A small segmentation model, trained from scratch: norm layernorm, depths [4, 4].
Rows from block 2 of a small segmentation model, named by matrix and row number. Rows with one number belong to one neuron. Each number is 128 + 24 x the weight over its row's rms, rounded and kept within 0 to 255. All counts start at 0. After the name is the row's rms in percent of the matrix's.
After each neuron's rows are labels from the 100 images, of 14976, where the neuron reaches its highest value: "strongest on" is what is common among them; "lies over" is the class under the peak. Only what is clearly more common there than usual is listed. The data: seven-segment displays showing three digits.
# fc1: MLP up (model.blocks.2.mlp.fc1.weight, 288x96), inputs 0-95
# fc2: MLP down (model.blocks.2.mlp.fc2.weight, 96x288, transposed), outputs 0-95

fc1.125 084 [ 77  86 124 166 113 117 122  82  92 146 128 122 127 125 161 136 140 125 179 113 127 161 129 160 125 146 162 125 119 127 142 155 140 133 132 134 133 146 127  77 148 141 161 128  93 182  80 126 156  96 163 147 127 126 132 100 145 152 160 147 135 149 118 152 145 128 119 119  97 141  75 114 135 133 151  97  68 105  90 122 124 135 114 151 139 150 150 109 142 128 137 115 162  85 124 144]
fc2.125 091 [120 113 136 138 116 100 146  93  97 126 135 127 117 132 137 142 107 111 134 122 108 125 125 113 134  83 148 115 118 144 136 137  90 118 126 123 132 138 107 110  80 135 122 118 108 148 125 107  76  87 114 147 123 110 129 174 152  96 134  98 131 143 122 131  99 190 139 171 127 143 187 117 100 113 126 153 164 149 179 157 107 186 177 117  89 140 118 142 169 106 151 129 151 103 132 144]
strongest on: red glow
lies over: surround

fc1.181 095 [139 156 119 183  63 145 110 179 140 145 109 123 206 141 151 149 170 126 125 137  83 146 115  98 166 130 168 127 149 118 108  69 107 102 140 135 131 108 149 112 129 126 126 132 121  82 130 110 129 155 151 145  99 153 151 136 104 130  98 161 142 106 127 126 129 133 125 123 134 154 132 141  99 109 183 106 111 123 122 153 119 148 121 124 114 116  83 120 136 113 131 149 127 119  97 121]
fc2.181 094 [121 106 142 135 119 135 147  83 121 100 143 109 152 125 163 189 132 110 143 110 100 139 139 122 119 113 159 101 138 148 155 127 139 149 141 117 111 125 118 126 117 109 112 109 119 156 119 138 101  97 119 148  92 145 152  91 134  99 123 116 133 144 139 118 144 121 156 110 117  67 150 132  98 170 160 123 137 160 128  82  90 102 106 191 157 105 106 115 154  90 137  81 152 178 133 106]
strongest on: amber glow
lies over: screen

fc1.98 115 [ 71  83 112 148 139 134 120  63  85 133 174 160 114 137 162  82 139 134 123  93 150 134 111 124 141 147 126 111 122 117 119 132 118 189 116 131 114 157  98 111 120 132 140 144 103  93 108 105 180 101 161 116 107 142 128 124 132 147 127 131 109 123 111 182 120 119 110 104  88 118 117 107 162 132 152 133 157 136  94 129 138 146 154 121 141 157 150 104 116 154 150 153 147  90 137 144]
fc2.98 102 [121 118 134 153 125 150 173 134 106 134 117 126 131 126 132 120 118 118 111 121  71 121 114 130 119 113 127 124 123 122 102 145 118 126 117 127 129 149 113 120 149 148 125 135 117 132 133 106 125 113 182 122 146 127 133 183 127 162 120 121 146  96 123 131 119 157 132 136 129 148 107 157 159 100  78 169 111 116 181 129 176  90  80 110 171 178 185 198 111 157  86 112 120 131 139 126]
strongest on: green glow
lies over: surround

fc1.101 092 [145 126 101 138 120 128 140 117 140 129 163 106 129 107 153 145 138 196 138  99  92 126 148 160  94 110 217 120 118 108 135 130 135 123 145 136 121 134 109 102 121  87 133 124 145 135 133 126 187 133 167 108 134  98 154 137 182 112  97 150 125 103 119 103 105 129 135  85 141 106  93 135 130 118 144 139 107 141 100 142 116 100 108 139 111 137 101 137 180 148 135 110 158 136 136  83]
fc2.101 093 [116 116 147 152 106 115 150 108 130 157 145 170 106 162 117 146  96 141 141 154 147 127 132 121  99 117 150 157 132 142 160 104  86 123 113 164 137 164 149  98  86 115 120  83  97 127 159 108 137 109 148 140 144 137 136 122 150  87 129 131 132 168 140 131 100 154 110 106 140 176 188 105 115 109 152 133 170 146 190 136 161 124 175 129 119 121  92 108 155 132 145 145 150 110 137 128]
strongest on: red glow; amber glow
lies over: surround

fc1.283 103 [138 151 120 120 115  90 128 133 122 133  94 123 113 138 125 125 139 108 126 144 116 129 150  84 150 134 137 143 113 142 142  99  71 135 111 105 149 126 158 107  93 119 134 146  65 146  99 108  91 164  92 169 141 159 125 119 113 111 126 130  86 108 110 170 136 113 151  73 146 167 130 147  93 124 198  93 137 170 124 138 141 147 138 128 107 105 139 139 143 112 100 145 116  86 122 151]
fc2.283 099 [ 98 148 138 119 145 123 122 111 179 171 119 116 122 132 140 114 143 132 160 123 101 130 126 135 163 118 122 182 139 134 113 118 117 125 146  93 135  98  93 142 106 109 114 145 131 161 122 168 112 133 160 128 154 127 162 121  99 151 119 120 123 145 115 121 112 121 124 102  82  51 127 156 155 140 209 142 101 119 100 114 168  91 128  87 127 130 148 162 140 155 110  99 152 126 133 136]
strongest on: glare; white glow; amber glow
lies over: screen

fc1.7 116 [135 118 155 199  95 117 116 109 137 142 136 147 138 145 109 105 157 143 107 160 142  66 124  94 120 157 177 162 120 152 150  46 134 124 161 159 123 170  88 138 142 155 111  82 143 134 158 109 116 100 159 122  88 140 152 129 142 142 112 148 131 115 125 122 154 161  97 135 128 149 140 111 121 109 131 103 108 116 119 129 121 178 121 141 123 117 150 116 119 127 120 145 134 137 148 132]
fc2.7 122 [113 149 148 135 111 142 139 150 138 113 125 105 142 133 145 152 132 115 119  79 117 113 134 106 114 138 159  96  96 101 161 124 114 126 126 130 121 173 132 150 125 150 119 125 123 128 144 119 125 100 125 121  73 149 140  79 129 103 122 148 122 104 128 123 126 162 172 124 172  68 202  87 123 128 151 151 172 144  92 153  90 110 164 130 130 122 118  97 140 106 154 129 174 147 143  97]
strongest on: red glow
lies over: screen

fc1.137 106 [157 156 115 158 122 123 156 113 143 100 131 122 140 159 109 102 153 133  71 136 165 102  86 133 192 143  98 153 145 141 157  96 145 166 134 117 133 133 138 136 183 166 146 133 125 120 144 144  87 151 121 139  88 128  78 135 159 126 118 172 132 136 119 164 109 146 100 113  91 110 135 106 137 117 126 101 114 116 118 131 131 175 133 117 116 144 139 113 101 125 119 158 125 158 103  80]
fc2.137 101 [ 88 111 121 145 121 119 118 146 125  94 137 136 136 128 113  95 108 110 131 116 130 129 142 135 163 131 130  80 139 151 179 142 115 126 131 120 126 117 117 121 113 132 131 133 118 136 114 115  86 127 146 124  94 147 116 134 112 111 117 143 133  91 122 108 122 198 145 116 142 127 171  51 107 152  89 183 186 102 125 145 118 156 133 138  93 134  74 117 166  99 141 147 150 156 138  97]
strongest on: dark on pale
lies over: surround

fc1.34 074 [106 129 151 130 103 142 104  96 166 107  96 121 126 108 143 144 131 103 160 103 123 163 112 132 126 133 120 183 177 125 121  95 123 154 140 155 133 146 128 145 127 101 108 125 108 186 117 133  94 147 151 129 171 143  97 155 164 140 192 165  88 132 145 142 136 109 132 161 126  71 102 146  97 129 122 108 154 119 138 123 113 119 146 133 136  97 144 121  96 121 100 103 143 156 152 164]
fc2.34 083 [111 114 144 128 113 124 145 117 122 117 136 137 125 114 124 142  97 131 130 111  97 132 119 116 109  92  85 116 159  86 153 124 116 101 168 103 129  95  84 135 107 106 127 129 139 129 142 132  84 105 110 135 123  98 130 137 146  95 107  90 130 158 132 130 146 127 117 139 141 193 170 134  80 139 143 166 136 118 102 142  64 147 123 143  97  96 122 141 199  98 153 178 130 124 124 150]
strongest on: first digit: 1
lies over: surround

fc1.55 104 [141 148 119 154  75 159 123 151 138 182  47 149 190 123 139 118 166 148 120 122  97 145 129  76 141 135 162 127 141 129 103  75  89 133 126 108 126 119 185 115 132 120 120 120 120  98 124 120 129  93 165 150 120 151 123 123 119 147 115 144 132 107 125 144 168 116 133 116 127 145 135 130 112 116 170 106  85 123 132 155 126 134 149 126 139 101 111 141 120 107 126 121 126  79 124 145]
fc2.55 093 [101 132 147 123 117 172 158  73 134 108 133  99 159 112 155 157 125 122 132 139  83 131 135 136 101 119 139 106 132 122 117 136 138 166 142 134 113 149 130 124 116 115 123 129 112 164 127 120 108  92 102 142 100 139 152  87 124 125 125 129 128 136 134 127 133 135 146 122 134  62 149 160 115 138 165  95 140 149 113 103 127 120 118 200 165  96 123 107 150  93 143  57 160 165 170 121]
strongest on: amber glow
lies over: screen

fc1.76 122 [151 137 130 126  57 173 134 150 128 162  73 182 163  93 138 132 164 140 141 110 100 127 146  91 127 139 174 125 138 134  86  90  90 132 138 122 125 115 181 125 149 147  88 108 137 118 123 114 125 105 118 135 110 156 143 111 111 167 103 114 184  93 161 133 132 107 141 118 134 156 122 154 107 117 161 120  82 138 151 112 126 136 148 124 123 117 126 128 131 119 111 142 132 109  99 132]
fc2.76 104 [ 92 152 160 107 116 166 163  96 129 113 136 100 143 110 131 132 122  95 133 146 100 122 141 128 121 104 144  99 122 133 138 134 139 161 155 122 119 170 139  96 104 142 130 129 100 138 121 128 123 111 129 133 102 150 142  81 132 114 152 132 136 139 134 119 108 109 140 124 133  40 160 106 102 146 140  95 155 146 144 138 154 105 147 165 124 110 146 105 146  92 141  34 153 161 129 118]
strongest on: red glow
lies over: screen

fc1.287 113 [136 151 138 101 157 157 150 159 129 136  92 170 127  99 151 106 134 173 128 112 138 143 118 103  60 109 121 102 121  94 143 136 122 121 116  92 115  83 117 140  91 146 124 140 139 155 136  94 143 103 111 105 201 138 121  96 106 146 135 139 112  99 146 113 122 164 146 147 113 104 100 117  88 125  92  96 120 141 136 165 104 150 157 155 142 127 101 158 114 151 137 146 116 150 124 156]
fc2.287 107 [114 110 151 124 158 193 173 142  85 138 108 137 116 102 106 100 109 102 128 118 142 133 157 107 104 170  91 154 113 135 134 133 131 147 115 152 131 148 148 150 103 128 119 106 112 115 118 126 147 151  87 130 201 134 124 114 123 160 128 140 110 121 117 136  97 121 165 158 162 165 114  92 125 144 134 165 143 138  94 159 187 137 137 123 137 120 133  94 115 117 131  77 172 130 137 132]
strongest on: red glow
lies over: screen

fc1.133 097 [122 147  97  95 111  97 106 145 165 126 126 146 113 122 158 126 141 177 136 127 111 152 121 110 121 142 130 108 153 147 129 146 137 143 100 114 140  89 121 124  64  82 134 156 124 182 113 132 144 181 126 136 186 173 118 114 104 115 162 154  92  81 167 107 124 121 145 120 150 117  73 131 116 112 136  88 106  96  98 150 126 121 105 147 151 143 114 134 131 125 134 150 109 119 124 142]
fc2.133 097 [108  78 167 105 117 141 130 166 123 153 125 113 126 146 111 114 118 136 138 107 144 141 114  97 131 143  90 128 117 128 119 131  86 140 120 145 136 145 183 143 112  98  97  69 144 131 102 141 119 130 116 113 181 131 133 132 150 185 128 141 104 178 130 127 114 100 170 137 130 150 161 112 125 144 150 168 145 133 133  97 135 111 183  64 148 158 125 114 131 160 132 140 111 103 131 115]
strongest on: red glow; glare
lies over: screen

fc1.14 075 [151 100 114 118 107 132 123 124 112  65 107  98 116 111 130 161 124  85 127  97 154 114 151 163  68 125 118 104 125 111 150 100 124 159 107 132 120 135  99 150 124  98 138 139 112 170 123 178 100 143 103 116 106 107 111 174 150 108 124 135 137 107 121 119 101 156 141 126 147  96 160 134 123 117 107 129 126  73 116 167 187 141 141 136 145 159 136 127 156 126 143 121 111 185 115 122]
fc2.14 094 [116 136 141 114 115 141 127 133 155 129 133 129 131 120 126  90 151 133 109 149 150 123 136 120 113 122 149 115 135 114 128 144 167 157 121 138 127 117 123 121 187 154 133 119 128 135 131 106 126 139  68 111 121 151 134 111 128 130 141 152 150 127 127 146 144 115 126  98  99 129 145 164 149  88  98 100  90 111 106  90 103 101  99 140 190 175 168 162  65 173 112 104  96 188 154 109]
strongest on: dark on pale
lies over: screen

fc1.208 133 [ 74  76 108 135 127 139 122  87  94 131 183 161 119 127 174 100 154 139 115 114 136 132 101 145 146 153 129 117 118 111 135 147 136 193 133 149 120 173 110  92 126 130 162 149  94  92 106 108 176 115 177 127 107 144 123 136 133 139 138 135 106 134 126 172 135 132 106 111  96 128 112 119 149 105 148 127 151 139 101 118 119 145 137 104 154 126 135 102 131 123 127 149 157  79 148 169]
fc2.208 115 [132 106 126 166 127 133 138 131 108 130 136 103 111 110 137 162 123 124  97 135  82 122 108 124 126 115 134  99  99 148  91 157 122 124 131 109 129 134 116 120 130 127 123 139 115 142 125 135  66 107 151 142 142 124 126 217 123 146 117 125 163 129 128 111  93 181 142 138 143 172 156 145 130 104  63 183 128 136 205 123 127 131  91 135 146 138 149 158 138 135 105 133 137 114 144 142]
strongest on: green glow
lies over: surround

fc1.240 106 [118 155 138  56 110 111 114 116 142 126 130  87 171 127 110 179 142 144 149 150 104 151 121 151 123 124 117  89 149 137 125  94 146  96 142 149 123 120  98 138 171 108 115 153 142  89 134 143 152 141 124 101 142 157 102 212 116  94 133 127 120  83 133 123 117 120 154 138 128 134 117 151 120  98 105 135 175 137 129 109 117 101 108 118 120 117 127 132 113  98 129 130 131  59 137 127]
fc2.240 107 [110 115 148 132 121 104 120 137 144 128 126 150 131 153 143 161  82 152 108 120 129 115 136 144 124  99 123 128 112 133 111 118  85 119 160 162 141 108 119 115 125 131 132 130 101 146 130 118 147  84 156 131 163 147 119 137 120 120 114 103 132 129 129 115 125 113 107 129  82 127 196 124 134 122  93 146 131 159 142 121 101  75 103 149 122 137  36 148 130 125 147 187 163  63 109 135]
strongest on: blue glow
lies over: surround

fc1.282 104 [128 149  91 108 124 110 137 151  71 176 132 126 160 118  75 130 137 142 135 146 106 159 183 109 168 131 125 155 140 138 131 110  90 126  93 104 146 102  86 133 122  94  96 132 111 114  97 107 150 115  79 116 166 142 120 125 136 144 108 118 119 137 112 167 146 130 131 112 122 159 166 140 117 131 160 114 165 144 143 109 141 134 122 134 120 134 136 133 125 124  87 105 136  68 179 102]
fc2.282 105 [136 157 123 131 133 157 110 115 138 132 123 115 124 125 124 128 118 136 156  96 102 123 142 115 123 112 143 198 156 118 130 125 107 151 106 101 135 120 101 145 133 102 125 102 137 153 125 147 197  86 154 128 174 119 141 134 139 170 120  98 115 104 127 115 137 124 121 127  86  91 122 145 134 143 156  89  92 112 142 147 186  68 126 112 157 178 142 134 134 126 128 125 172  79 157 128]
strongest on: white glow
lies over: screen

fc1.78 111 [116 136 166 157 135 144 154 104 137 102  97 117 132 188 140 115  98 123 105 172 145 103  64 159  96 115 123 158 154 103 156  68 132 144 103 121 144 149 129  79 100  73 135 143 146 139 109 147 116 160 140 115 140 136 174 118 122 108 105 117 109 156 136 103 149 188 158 116 126 109 102 147 123 141 123 132 106 124 113 142 135 148 120 113 144 125 117 135 111 127 143 131 133 138 180 115]
fc2.78 099 [139 127 143 139 121 144 125 140  99 150 130 138 125 122 140 139 152 133 118  89 175 129 154  97 150 130 127 116 144 119 100 103 147 129 159 120 122 103 102 154 112 105 123  99 136 128 140 142 126 128 110 115 104 127 140   5 156 120 101 149 132 144 136 126 144 136 121 111 175 102 115 121 121 123  68  96 118  86 130 145 185 137 123 138 125 132 138 100 128 130 115 158 131 173  83 126]
strongest on: dark on pale
lies over: screen

fc1.195 106 [146 139 112 145  60 152 119 148  92 180  84 114 160 107 118 131 157 158 133 135 114 142 163  83  98 117 166 151 146 129  83 108 105 124 117 105 139 107 142 107 143 120 100 112 118 117 133  90 165  98 112 135 131 147 137 105 141 139  77 141 160 130 101 140 154 139 124 115 117 178 148 153 106 113 176  96  90 144 151 138 117 130 128 132 135 129 131 121 139 113 107  98 136  96 169 113]
fc2.195 103 [121 132 139 137 108 159 134  87 126 130 113  99 141 123 147 141 131 103 148 111  98 131 135 107 100 112 157 137 122 116 149 131 110 156 128 127 121 166 119 125 119 130 117 107 103 163 123 119 168  81 120 133 120 135 151 100 136 125 122 129 125  98 130 115 112 154 153 135 143  71 149 119 138 136 188 104 148 160 144 125 180  73 169 168 151 149 120 103 164 105 152  61 184 121 148 114]
strongest on: amber glow; red glow
lies over: screen

fc1.267 104 [134 102 157 127 121 133 103 101 164 116 106 139 142 111 128 138 132 126 151  97 135 109 134 114 103 140 108 137 109 123 113  82 135 133 156  67 136 162 121 126 122 100 119 144 151 143 158 131 126 150 166 126 119 124 120 114 147 152 154 156  84  85 118 123 123 105 112 152 165 100  87  98 143 134 102 101 114 116 150 139 163 171 111 113 127 131 143 161  71 149 118 164  55 161  94 133]
fc2.267 103 [119 125 154  96 152 159 172 130  98 142 124 120 144 151 111  79  84 132 128 120 153 141 135  85 100 112  77  94 138 102 153 131 139 120 138 124 123 144 165 104 134 104 129  99 149 137 108  92 170 131 118 116 141 133 118  81 145 127 146 135 103 143 140 123 149 139 169 111 146 172 175 142 136 122 113 143 125 116  65  95 144 130 140  85 152 155 170 140 114 154 101 130  97 156 141 123]
strongest on: amber glow
lies over: screen

fc1.104 099 [170 175 124 109 134 152 137 133 150 102 110 118 182 136 119 110 136 118  81  91 154 109  73 142 128 138  71 144 164 144 140 129 137 124 145 132 149 146 108 154 164 144 136 140 120  65 176 127 105 161 120 115 125 126  83 154 146 108 109 155 115 175 146 157 110 151 108 143 102 115 137 124 127 122 102 123 156 138 143 131 123 131 132 119 127 134  92 118  85 142 137 169 116 122 125  85]
fc2.104 100 [110 102 127 172 130 135 120 132 124  96 144 110 151 126 124 126 128 120 120 122  97 130 123 127 143 147 115  85 103 152 171 158 138 126 141 160 124 147 113 136 112 130 134 129 114 135 127 101 101  92 134 133 157 132 111 154 102 138  90 127 121 100 121  85 115 187 138 114 155 156 164  64 128 143  64 195 144 139 148 111 105 146  86 148 118 129  71 132 149 101 137 146 146 133 142  97]
strongest on: dark on pale
lies over: surround

fc1.38 109 [139 125 114 124 109 136 118 133 150 152 103 141 154 118 119 137 119 123 135 144 140 155 137  83 183 122 133 119 147 124 139  96  73 168 132 109 162  91 193 112 101 104 126 163  82 169 109 138  88 148 129 147 127 154 103 107 133 167 139 148 120 112 104 170 105 114 135  76 141 160 128 111 118 123 191 123 120 135 115 135  92 136 134 116 104 102 126 118 150  98 100 141 143 158 134 147]
fc2.38 095 [105 133 133 128 142 122 132 109 160 156 125 113 133 119 111 112 126 116 127 112  33 128 144 140 172 117 111 124 149 102 117 102 126 129 149  78 128  80 105 144 106 106 130 129 124 155 149 131  82 137 138 167 110 132 146 116 127 126 115 142 127 182 126 110 141 107 136 123 109 127 124 144 112 164 174 134 140 105 113 154 125 100 128 150 111  80 133 111 178 129 127  77 123 190 159 141]
strongest on: white glow; glare
lies over: screen

fc1.35 090 [129 106 132 104 133 160 122  96 154 118  81 104 141  79 146 175 151 134 144 106 134 100  97 145 109  85 119 183 131 131 155 120 101 101 165  70 153 155 148 108 123 105 116 146 116 117 113 125 111 152 139 119 128 142 162 127 163 131 191 123  86  99 132 112 119 158 119 175 139  96 140 147 119 138 116 135 131 112 128 142 148 156 143 133 120 110  93 110 105 173  94 139 129 123 147 138]
fc2.35 094 [114 184 117 108 119 154  68 124 106 136 147 155 145 143 102 114 105 144 144 115 125 144 135 140  88  98 113 115 173  84 150 137 160 141 133 117 124 116 118 104 143 110 127 144 154 108 102  87 146 100 128 136 153  77 137 122 130 157 139 121 120 108 132 135 147  85 137 117 150 155 139 185 126 108 152 108 104 118  42 116 105 128 133 120 156 134 156 151 115 127 110 131  91 158 120 142]
strongest on: green glow
lies over: screen

fc1.30 086 [134 160 155 141 133 148 133 121 120 163 102 134 166 133 124 101 124  80 145 148 145 105 153 122 121 152  66 146 122 140 130 102 130 169 124 155 150 136 130 153 151 148 118 120 106 160 165 149  76 140 147 112 200 121  83 149 119 109 118 129 134 154 128 146 135 138 157 139  99 127 135 116 128 133 137  96 109  91 133 119 113 137  82 119  94 136 125  99 108 121 138 165 134 192 118 171]
fc2.30 095 [ 99 125 108 150 109 119 117 121 138 136 109 133 109  97 121  98 111  99 113 136 111 132 140 118 111 136 114 114 124  99 127 124 111 121 142 132 134 108 118 161  78 140 143 125 115 139 123 127 118 127 149 146 153 129 102 145 142  93  97 123 136 130 124  96 132 117 142 128 134 133 169  88  99 147 121 186 174 148 109 153  62 144 171 155  89  98  77 103 197  81 151 157 157 103 140 153]
strongest on: amber glow
lies over: screen

fc1.110 086 [190 184 111  93 108 140 148 121 144 109 133 142 150 145 143 114 150 114 108 142 136 123  93 146 131 105  54 129 160 135 133 110 150 139 119 143 142 128 126 149 163 153 137 146 131 126 154 153 102 160 115  98 120 113  83 177 150 143 141 155 113 153 118 155 104 156 149 129  96 118 104 149 121 122 117 118 125 105 132 156 101 146 117 135 102 155 102 122  94 134 133 171 126 183 107  82]
fc2.110 088 [ 95 110  98 157 124 104  94 126 115 105 130 128 133 127 117 105 112 113 140 140 134 139 127 125 138 117 110  97 106 157 173 137  94 121 148 138 136 119 118 127 106 149 139 124 107 143 143 121 123  99 157 129 150 116 107 140 119 143 115 132 120 109 115  79 131 130 127 124 128 152 170  59 100 157  71 192 170 120 148 138 118 133 137 156  90 131  66 123 193  87 135 164 149 124 139 113]
strongest on: blue glow
lies over: surround

fc1.274 144 [135 159 115  85 125 157 148 132 148 127 127 157 149 129 138 120 151  84 102 108 146 122  67 147 138 151  66 110 157 139 133 139 118 164 129 147 126 161 102 124 156 139 155 139 111  64 145 108 108 139 136 130 112 112  91 155 140  69 126 129 104 190 111 163 130 138 121 119 112 109 163 127 133 129 105 129 171 166 126 117 128 123 144 100 123 133 120 113  83 137 119 145 111 105 145  93]
fc2.274 137 [113 104 148 166 134 135 136 117 127 116 151  99 105 107 137 139 125 128 115 156  72 125 125 131 144 130 101 103 101 143 148 163 139 142 144 137 135 157 107 128 150 129 143 136 120 139 137 123  99 123 155 131 168  98 119 201 110 163 106 134 145 133 138  83  95 170 137 118 155 143 169 113 138 125  58 164 125 115 152 112 123 131  43 128 157 143 119 158 149 120 120 117 127 132 133  98]
strongest on: green glow; blue glow
lies over: surround

fc1.227 126 [117 126 148 153  58 121 119 148 122 143  56 153 191 142 123 129 140 108 114 148 105  99 149 102 146 150 172 125 146 118 112  62 131 124 124 134 123 143 169 124 169 156 131 113 115 100 130 158 109 121 136 150 110 131 147 111 114 150 105 141 143 155 146 137 148 137 113 104 114 189 138 127 121 107 175 119  82 168 143 126 133 145 136 130 132 101 136 121 142 108 128 117 111  95 109 122]
fc2.227 116 [121 126 140 125 125 154 101 115 146 123 128 117 143 137 141 171 163 114 122 125  64 132 140 101 111 118 171 110 131 144 124 122 139 138 167 130 116 146 130 148 115  93 123 137 118 147 114 144 112 116 127 137  91 163 153  88 125 130 148 126 128 134 130 106 140 116 159 110 161   0 167 119 115 139 153  96 127 165  99 113 116 105 126 153 141 129 142 122 148 112 130  95 138 139 121 105]
strongest on: amber glow
lies over: screen

fc1.158 093 [138 135 107 146  96 165 127 149 136 128 161 115 203  96 189 150 148 140 146 137 106 155 123 129 110 110 142 127 104 112 125 110 119 111 146 151 130 109 112 143  46  90 113 142 130  45 134 106 156 144 157 126  93 145 125 121 136 134 114 130 166  83 124 110 122 108 120  95 116 148 129 147 110 135 162 124 149 103 143 131 107  97  96 117 127 141 113 127 120 138 112 113 135 106 129 141]
fc2.158 100 [117 110 146 137 113 127 158  92 114  99 132 148 116 114 135 183  97 103 143 100 137 138 142 122 107 117 151 108 153 157 159 130 137 170 126 144 117 122 123 109 101 141 123  98 108 112 134 142 141  77 126 131  87 122 125  91 145 127 121 121 123 112 130 123 137 122 151 121  94 173 149 130  98 182 164 130 134 175 182  82 122 116 115 170 184 117 100 116 144  97 154  83 144 154 140 150]
strongest on: amber glow; white glow; first digit: 6
lies over: screen